Weights of a small encoder-decoder image transcriber.
Model: 64-pixel images, encoder activation gelu, decoder norm layernorm.
Training: soap at rate 0.0012, 9300 steps, batches of 128.
Data: 195000 training examples, 6.1 epochs.
Rows from block 3 of the image encoder of a small encoder-decoder image transcriber, named by matrix and row number. Rows with one number belong to one channel. Each number is 50 + 12 x the weight over its row's rms, rounded and kept within 0 to 99. All counts start at 0.
After each channel's rows are labels from the 100 images, of 14976, where the channel reaches its highest value: "strongest on" is what is common among them. Only what is clearly more common there than usual is listed. The data: analogue clock faces.
# convs0: first 3x3 conv, stride 2 (encoder.blocks.3.convs.0.weight, 160x80x3x3, each kernel summed), inputs 40-79
# convs1: second 3x3 conv (encoder.blocks.3.convs.1.weight, 160x160x3x3, transposed, each kernel summed), outputs 40-79

convs0.104:65 45 62 51 60 47 38 58 57 28 53 68 68 68 53 56 47 43 56 32 77 52 48 31 57 57 50 41 40 63 64 23 48 46 36 53 55 41 49 66
convs1.104:41 48 34 50 49 31 64 64 41 26 39 51 34 73 37 51 52 44 42 52 18 44 42 52 50 47 48 47 45 50 52 50 41 48 63 42 53 50 40 54
strongest on: minute hand past 12; minutes: 0 to 4

convs0.115:63 40 59 32 47 45 57 54 66 53 49 56 38 29 23 38 45 63 64 49 67 57 47 43 46 42 37 18 28 44 40 32 34 59 62 42 40 53 61 58
convs1.115:65 42 53 48 36 45 39 71 56 30 68 65 42 59 58 47 63 57 43 58 63 44 49 70 44 43 60 72 70 61 54 61 30 31 34 73 45 62 14 61
strongest on: dots; minute hand past 7; minutes: 35 to 39

convs0.15:14 48 55 67 37 58 65 57 43 48 63 43 46 45 46 53 38 21 35 47 68 29 37 40 52 41 41 33 56 32 55 41 64 46 45 29 64 38 56 61
convs1.15:45 66 41 48 41 45 43 43 48 36 51 43 67 37 67 51 52 48 51 57 63 30 45 46 48 37 50 49 57 49 79 35 25 44 47 53 44 38 19 57
strongest on: numerals

convs0.119:57 53 47 56 50 29 49 55 66 35 55 46 58 40 58 48 37 44 68 53 56 66 46 57 38 55 37 64 44 56 48 41 36 88 64 50 48 49 49 41
convs1.119:24 47 35 31 61 51 45 51 60 60 40 63 65 41 43 47 61 53 53 54 68 52 65 48 44 63 47 50 59 61 59 51 41 47 36 35 41 52 38 27
strongest on: minute hand past 6; minutes: 30 to 34

convs0.2:51 57 49 62 48 51 41 36 48 50 38 51 39 36 47 75 38 44 38 47 31 45 46 69 49 32 65 41 53 32 50 62 30 41 50 65 47 42 17 41
convs1.2:69 51 49 78 52 63 35 54 49 73 47 54 30 66 71 53 47 48 74 40 42 52 51 57 53 70 46 56 40 44 52 62 35 45 54 67 47 50 48 54
strongest on: minute hand past 3; minutes: 15 to 19

convs0.18:50 44 56 38 44 64 46 48 45 45 29 56 60 50 67 67 59 67 65 38 54 39 28 51 37 36 40 40 63 27 34 41 47 60 59 54 61 57 62 60
convs1.18:67 50 44 35 27 63 54 28 31 44 57 60 40 48 54 35 57 69 46 42 47 42 44 39 62 47 43 60 45 73 50 39 47 50 47 67 64 56 56 44
strongest on: numerals

convs0.53:52 43 41 27 42 49 49 55 58 42 52 35 50 60 37 63 52 45 53 22 23 57 44 48 38 55 47 48 54 36 44 64 68 57 56 61 43 40 40 49
convs1.53:47 42 37 56 32 35 71 46 56 43 48 43 47 78 56 52 71 39 42 64 32 49 44 54 27 45 66 53 51 53 55 61 61 62 32 36 35 42 29 53
strongest on: hour 2

convs0.41:49 64 51 72 59 36 41 51 34 26 52 52 37 51 46 47 61 52 63 38 40 32 37 40 34 36 68 45 41 31 61 38 35 61 56 41 40 51 48 26
convs1.41:54 37 54 47 62 59 63 55 51 51 36 67 56 37 40 42 66 59 40 46 55 50 58 53 47 59 54 61 39 55 61 52 54 43 47 37 33 42 78 40
strongest on: dark face

convs0.17:55 42 68 34 59 68 56 66 63 80 61 27 45 51 69 53 77 69 35 36 55 43 43 51 46 56 46 53 22 75 42 49 52 62 41 30 63 55 57 46
convs1.17:56 36 53 63 46 50 40 45 46 61 33 43 65 63 54 32 62 55 48 52 65 49 45 65 81 54 58 31 54 47 68 68 44 67 81 20 55 57 64 75
strongest on: dark face; minute hand past 11; minutes: 55 to 59

convs0.145:70 43 56 53 57 40 60 47 66 47 41 83 46 48 61 56 63 42 61 46 50 56 40 49 53 53 45 43 44 40 49 50 39 62 84 18 44 32 48 50
convs1.145:44 58 47 48 61 48 74 36 49 34 52 57 44 51 36 62 74 49 48 76 52 50 57 60 56 44 57 56 30 38 55 61 39 66 56 61 20 70 32 45
strongest on: dots; dark face

convs0.45:40 37 62 33 53 42 91 48 44 52 52 53 48 52 56 28 54 46 65 38 56 28 64 46 45 49 75 54 59 46 54 25 47 66 74 58 47 43 50 56
convs1.45:46 69 42 73 28 56 46 64 41 31 74 43 63 44 56 44 45 58 46 49 48 56 56 74 44 52 51 63 67 64 57 65 49 27 51 48 57 51 39 47
strongest on: minute hand past 4; minutes: 20 to 24

convs0.37:49 39 67 69 67 50 61 36 70 51 34 42 59 27 69 58 63 48 51 36 54 61 39 42 55 39 32 34 54 73 62 48 62 58 54 44 52 50 26 64
convs1.37:54 39 29 32 47 81 36 48 43 67 41 42 48 41 38 59 39 47 48 52 41 51 32 54 55 41 62 39 76 44 52 43 46 54 55 57 69 59 51 44
strongest on: minute hand past 8; minutes: 40 to 44; minute hand past 5; minutes: 25 to 29

convs0.63:53 53 75 44 26 35 62 50 33 43 61 47 59 38 55 51 53 46 50 53 60 49 47 48 25 37 46 48 43 51 44 53 54 76 34 57 51 51 43 28
convs1.63:50 43 62 62 54 74 50 46 66 32 35 60 41 43 58 44 19 42 33 51 49 47 37 64 43 57 43 79 58 52 62 49 81 31 56 60 36 48 37 25
strongest on: minute hand past 3; minutes: 15 to 19

convs0.98:57 59 45 49 62 40 53 65 58 65 36 53 44 52 37 36 45 39 78 35 62 43 48 41 46 57 53 42 50 30 71 68 23 37 33 54 42 47 38 42
convs1.98:70 52 47 56 71 71 56 52 46 56 58 49 22 38 69 52 48 27 45 47 42 51 47 45 23 60 60 58 51 49 47 26 68 40 44 40 35 46 53 46
strongest on: minute hand past 6; minutes: 30 to 34; minute hand past 11; minutes: 55 to 59

convs0.122:40 55 55 48 32 65 28 48 36 84 43 63 42 39 34 43 46 44 33 38 37 52 51 53 47 28 34 33 65 51 40 35 44 63 54 57 32 56 70 43
convs1.122:48 53 65 47 64 45 58 66 48 69 64 57 63 43 57 73 52 60 44 28 22 50 42 66 33 70 57 56 53 42 71 60 46 37 48 50 45 54 22 71
strongest on: dots

convs0.84:36 66 48 46 50 54 53 65 40 36 37 64 67 35 32 28 41 48 67 50 47 52 37 29 46 69 53 45 56 45 32 41 53 66 82 47 52 52 58 64
convs1.84:48 72 54 28 59 50 46 49 45 55 64 51 25 36 62 54 53 35 47 40 55 47 43 64 49 61 54 39 48 63 62 37 43 35 68 49 57 64 36 53
strongest on: minute hand past 4; minutes: 20 to 24

convs0.13:29 41 51 57 30 50 52 51 46 45 59 48 42 45 58 51 53 45 56 61 44 48 47 28 48 50 52 43 54 40 48 63 52 56 60 39 48 33 64 44
convs1.13:37 42 54 63 51 64 54 58 33 64 61 46 56 51 41 37 66 64 62 62 46 43 50 59 72 41 82 61 36 43 50 31 54 48 57 38 54 43 50 73
strongest on: minute hand past 8; minutes: 40 to 44

convs0.75:55 64 46 56 57 44 45 39 29 39 77 50 65 53 53 33 56 53 17 48 35 66 43 54 40 54 40 31 33 46 52 61 44 52 58 52 29 58 45 51
convs1.75:64 66 34 60 75 36 72 65 56 53 56 54 65 67 27 58 33 27 47 31 55 44 68 53 32 40 41 47 56 52 37 48 45 64 83 59 42 52 45 48
strongest on: minute hand past 4; minutes: 20 to 24

convs0.25:54 54 59 62 42 59 59 66 44 32 63 51 38 56 77 37 50 44 46 56 46 56 42 59 52 53 59 47 50 42 58 56 35 51 59 33 45 33 53 54
convs1.25:74 39 55 55 74 46 45 38 51 41 49 60 52 48 73 57 55 49 53 58 46 53 58 50 50 56 39 50 35 55 44 41 35 21 68 52 53 51 37 53
strongest on: minute hand past 6; minutes: 30 to 34

convs0.52:57 39 59 50 70 49 65 70 75 45 70 37 63 63 72 47 32 46 38 49 37 42 39 23 37 58 46 43 46 55 43 44 40 39 40 54 38 64 49 43
convs1.52:63 60 34 59 54 53 32 89 61 58 38 30 44 46 51 52 37 37 52 66 59 49 42 48 28 53 56 50 42 46 38 35 47 60 64 40 57 55 56 40
strongest on: dark face

convs0.133:49 66 49 25 52 64 49 53 81 53 59 54 48 47 50 35 46 49 56 54 60 43 37 49 26 38 43 51 35 24 64 66 45 46 45 65 32 52 46 56
convs1.133:54 55 49 51 44 58 58 61 44 57 59 45 32 40 52 52 40 22 36 53 56 64 49 53 43 74 38 40 51 47 58 51 56 59 52 53 39 45 36 54
strongest on: minute hand past 6; minutes: 30 to 34

convs0.124:45 53 43 42 45 47 63 35 61 28 62 41 63 54 49 41 32 40 49 42 51 57 49 44 44 55 45 31 72 45 66 44 28 40 71 61 50 33 37 28
convs1.124:66 58 38 50 59 63 53 53 29 46 46 65 45 46 44 58 26 33 49 52 26 45 70 49 58 40 35 58 51 62 41 61 45 68 52 49 48 55 63 34
strongest on: minute hand past 8; minutes: 40 to 44

convs0.66:49 38 63 32 39 66 54 39 45 68 43 67 42 38 42 45 41 41 67 25 55 58 67 39 42 38 39 53 57 36 58 35 35 69 32 50 36 59 40 44
convs1.66:31 66 55 30 51 27 57 53 38 68 49 42 30 28 49 39 44 50 50 56 53 69 45 34 49 68 44 49 34 53 42 42 70 62 44 44 60 55 62 60
strongest on: minute hand past 12; minutes: 0 to 4

convs0.154:47 42 47 35 40 56 57 43 43 50 42 44 56 56 60 24 55 51 72 68 58 35 59 39 49 67 68 59 57 45 52 33 51 59 56 54 64 41 36 53
convs1.154:63 41 71 59 54 49 45 41 56 49 56 46 47 54 49 40 27 52 33 50 41 55 39 41 70 19 42 52 55 59 43 47 60 39 56 48 53 61 64 44
strongest on: minute hand past 5; minutes: 25 to 29

convs0.136:45 40 45 60 23 45 48 47 40 65 54 39 53 51 35 42 44 63 45 52 49 45 34 37 40 42 56 45 53 39 40 49 26 51 63 45 65 31 77 58
convs1.136:49 56 33 37 70 47 38 59 44 48 58 72 58 52 55 77 50 48 23 51 46 51 41 41 47 40 59 39 37 54 71 59 38 62 49 73 16 45 50 57
strongest on: hour 2

convs0.23:55 31 41 26 50 43 40 48 51 37 61 42 48 45 38 56 55 30 56 59 50 54 41 44 40 33 58 61 63 43 49 40 32 79 61 57 55 45 43 34
convs1.23:28 54 66 65 47 44 41 52 52 68 50 51 66 49 46 49 53 30 66 61 60 43 71 45 58 54 39 40 63 40 47 44 40 40 57 47 39 55 64 56
strongest on: minute hand past 12; minutes: 0 to 4

convs0.143:76 46 42 47 45 30 34 66 55 56 54 63 49 50 52 47 29 61 48 51 53 56 41 30 32 73 44 53 52 18 57 65 48 49 64 42 44 42 41 59
convs1.143:41 40 68 23 51 54 30 47 20 52 60 49 44 57 58 49 50 32 58 43 40 40 41 59 66 60 27 61 41 28 53 53 61 39 57 48 33 50 55 75
strongest on: numerals

convs0.1:60 61 50 39 34 39 37 48 37 58 35 40 41 39 54 52 67 41 32 46 41 43 75 59 48 42 45 44 26 24 38 40 69 58 66 47 53 62 37 44
convs1.1:66 48 74 48 65 51 48 48 50 44 37 35 77 43 43 58 45 50 53 46 54 63 34 48 46 45 31 45 56 40 69 69 56 57 55 40 71 38 46 48
strongest on: minute hand past 3; minutes: 15 to 19

convs0.125:45 52 44 60 33 45 51 38 50 40 51 40 55 40 60 54 84 38 62 44 48 39 47 48 54 43 46 30 36 17 71 37 56 66 62 54 65 19 58 50
convs1.125:52 59 52 50 45 58 40 48 38 72 50 68 73 42 55 52 51 52 45 47 59 40 64 43 40 39 54 48 53 54 58 38 58 64 33 83 45 60 77 51
strongest on: minute hand past 5; minutes: 25 to 29

convs0.111:55 53 44 39 58 16 62 44 39 48 53 43 57 63 42 46 60 49 60 50 54 60 52 36 62 31 47 62 60 48 48 53 45 56 35 67 62 39 70 46
convs1.111:25 43 37 65 59 48 61 60 34 60 85 73 68 65 53 41 48 42 61 45 51 62 65 42 38 39 61 56 54 40 58 49 41 33 40 72 50 48 31 54
strongest on: minute hand past 12; minutes: 0 to 4

convs0.91:66 54 63 42 46 32 30 47 63 45 41 39 38 33 48 55 44 49 49 54 53 51 50 45 41 46 41 35 56 20 40 42 71 72 72 28 53 36 47 60
convs1.91:42 65 66 45 38 44 53 43 52 33 62 55 50 61 33 68 39 34 37 49 40 34 35 44 57 46 55 32 41 44 45 47 46 59 49 61 49 51 71 43
strongest on: minute hand past 8; minutes: 40 to 44